From a checkpoint of a small image classifier: patch size [4, 4].
Rows from block 5 of a small image classifier, named by matrix and row number. Rows with one number within an expert belong to one neuron, the router's apart. Each number is 128 + 24 x the weight over its row's rms, rounded and kept within 0 to 255. All counts start at 0. Numbers have three digits each.
Before each expert's rows are labels from the 100 images, of 14848, where the router gives the expert most weight on average: "strongest on" is what is common among them; "colour at peak" is the nearest of a few named colours to the mean colour under the peak. Only what is clearly more common there than usual is listed. The data: histories of elementary cellular automata, time running down.
# router: slot weights (model.blocks.5.mlp.router.weight, 64x128), inputs 0-127
# up: expert up (model.blocks.5.mlp.up, 32x128x128), inputs 0-127
# down: expert down (model.blocks.5.mlp.down, 32x128x128, transposed), outputs 0-127

# expert 26
strongest on: 010 turns on
colour at peak: black
router.52:092133137087079130123133131142099124113142114117142114124121100153130158118098145078104106105164101108117168129167117111088130130125133132106116126113156132137091146128104153132131152120105183172114150191118159180126127173130112125146117157135171078143148109120141173141098128094123129141116113103134148134171214141148124113159112145149118124135113111131125161133142130110141119099152
router.53:081132079132118147116103141165119146117137137142111128150149146143120143122129151116127131093162113137117138079165146118127126151126125130108122124147136163123140137131127113129162128117115194200127163227119140180134105136117134103153149168138152098116149123138160157131140154122119139109138099110128139161162210128148083143143146140124116129142107114119130145147127145134124105103157
up.0:128128086249127255128127132152128127129065128128127128119156128128128128132128128128128123127128128128130108054143130127126129127128128136128131133127128195128126129134128124129128128127128130166127129128128144133131127138128128147145128132058129128128128127107129128127127128127128128129164129128128128169129128128128087129119129124109099130127128128127127129128128128128139041124130
down.0:100126127128127130128128127128128160125128128055128128131129137126128128128127128127128124126125128127129128182192128128127128128117126126127126129129127127127128129124128128127128080129128128182128207150130132196129125152150091126128134121128128128113111114130128128126128129128129131095128128129129129075128127129128255131123127128128128130128126134127127130128128053142127127128127

# expert 20
strongest on: 101 turns on; 111 turns on; 110 turns on; 011 turns on
colour at peak: white
router.40:131108176129136115131161155130136133135132117140178129139084118089139087165100079114140128129116164112160117118092110169162106145162125146114112210143112157129172134136180123123139105102168135119126125138137114076122128136118131120101127103121160147140130135125120114147141132145141107128129137089132091133123139155136097138116150111097151081105154135131128046163099109132106134111102
router.41:136113172153128117142148141111133123155133104133180116103087117091140089150096082112142095140130161078143126106112103144138140140164120120133112187157105142093179144152176140142151089100143122142138132115147113107116134167081142114081131113123154106156134112103143108157111114160122111109160113096112099126125103139119092146090150115135130096119126137143123086176118141106097098100127
up.4:130128128129128128128127127128128127131119128128127127126128130128130129129128121128128128151130128125127126127128127127129188128129128122129127129125128126127059128128128129129129126219129127129129128127129128128128128128127128128072132132130129129128129128127121128127121128127127234130000127129127128128127127128118127128127128128127128128130128128128126127129126129128125127129131
down.4:127130132131141125115127128124130117133135130127128126111021010130128121133000128130130122129155198138128129128123035122125129123128128116130126128109129135128125150128131133124123133126130124132129128136124131125148133130139117126131126130129136231126130127128125129129124115115141111128124127125129127132133130138119124120120121128142126126125128127128123121130135141130128137131128

# expert 25
strongest on: 100 turns on
colour at peak: black
router.50:162136132142085116112166125161161129141144118129136087093082127102130149170142160143158154157087146117150163135150138107122109100153123118137138126127159116120143142132119105108093093112119140105143120125131107102106128127101121123134108132130094171107149116109124083110154107155101136149121145138130078176160084106141155102089092155132168101149159163149153104169147146147171122167091
router.51:146134107126090117104135172165169154125124141122151155159148127116174075170105138126160128148094118162136100116125147111125138134138127140117141110172168129117143135129162097110098124155137128112070112126128098111113126126132118117129088099128097152137162132121091168109155129122167164093111154117115086127109148107108120095091088141155147136132147143080141135165155094076153162123112
up.0:126128129128203173185130128127073128166127102128128127127122129128113129128128118126085128128131130099128127127128095128128124128128128128134128178128089128185132128128124136128213125127128170147128153196127129128165128115127217169125137129127182130128111128128129128128121129133128125137128127129127128127120127198128115140181195129112129118100139128131128079125111127137116128126128
down.0:128125112125113126140157127137127117125129124063128130135137143129167134130126127129132126104128141134137138134118122084137127137128133104125129126106128124094128130151130137021142117133168136129151130112143129127104130042121000087131128125127126098074113131128135123130126124128124139119125130134127127128122130128134127127145128135128122125126139159127127095126122131131119129117128

# expert 4
strongest on: 111 turns on
colour at peak: white
router.8:148120147104156118163168178142124154106136119125159108157147116124110100151141094109140145154143102077183145100109128122141131113176159131144154225133108148134106164123154153170115144141157146123151126145122124097139140104118120127122092125159151140092109096113114090133157153099115119114130152149142107176148118140124100140138161150135158129110149139126113104149089099158131117157124
router.9:163124149110140116149179170054109125107160104139111129154145139131160116148103084123108132096129152134121119136147106156131127099149136107111091112117113105111134144130119116093114073107104130136133132099114117130126131127100149135088143109141117146112138100113139068134144144121127143063095117142134134137099090114116110155116128066108118156162133124136120117149111054118145078169139
up.5:123131110125129114126129107127128125123036072126127125128123144129128127117133142128131124125127124129116140129120123128127130129089128129126111129130129093128067126129126145129151128137110113127129126163132141121122129120130124128123131131137128125141130127134128128255124127131130114128129123126134133128131129123153134124137149130126127125121127128127128129128126125139132130127135
down.5:112126128125130128128128128130129135128185128255128128127125128130127127129127128129128127128128127128129128129128124128128128129128021128126129129132128128128128128125128128214127128129116131132126128128128128131121127128128125128128131128128132128200128128128128130126127127127126130125127130128129131125128127128127128129128128128128128127127127128128128126130126127129125129127129

# expert 13
strongest on: 001 turns on; rule: rule 42
colour at peak: black
router.26:155124112107170162120062087152105136129096149114149093099138138107128148138110119127130126083143123127106128115113147128112119125079116139096133132136096127139109145128111130090104024105141153152141127119113093142164129106097161147130141145127157142190118104118143178157108178128160125143126149142123152110126130167139123146126169110152137154092138116103102162124102130122136126137144
router.27:180130132116156110091084094151160124141118160115124149094113116120137147142126128100161134092141122136113134128103168112119107110080103105103119132163098120108150135137108135109075029133134173106168132108103106114115134110107100137129125131130120151201111097120117144144142180157149099121135156150128154128116125133127127141127161146149141164097112124106109161115133128136159145146137
up.0:105128129132051128131129146128128133128127060128128129130129125130129126130127122173128128169072137128128128128133127129125183127141128130128128134129205128128129119128139128128204203128128130131127130128130134131150128128129134125098128130128103123115134126183130101127141056128097128127127098060129101128128128127128129122128096127104130113134128129128187128129231126127130129118128
down.0:155127144067059126128129125132130130130122140075128119128128128135130129128128133120136123149133163131128128128048124120127128129093128115127128096128127127128128126125122127128020129128118129127107139129129127128129118128128252128127128128133123127119127132128158128129127128130128126130128127128123128124128128129128127128128147130219141183128129135128124128128216128129124087127125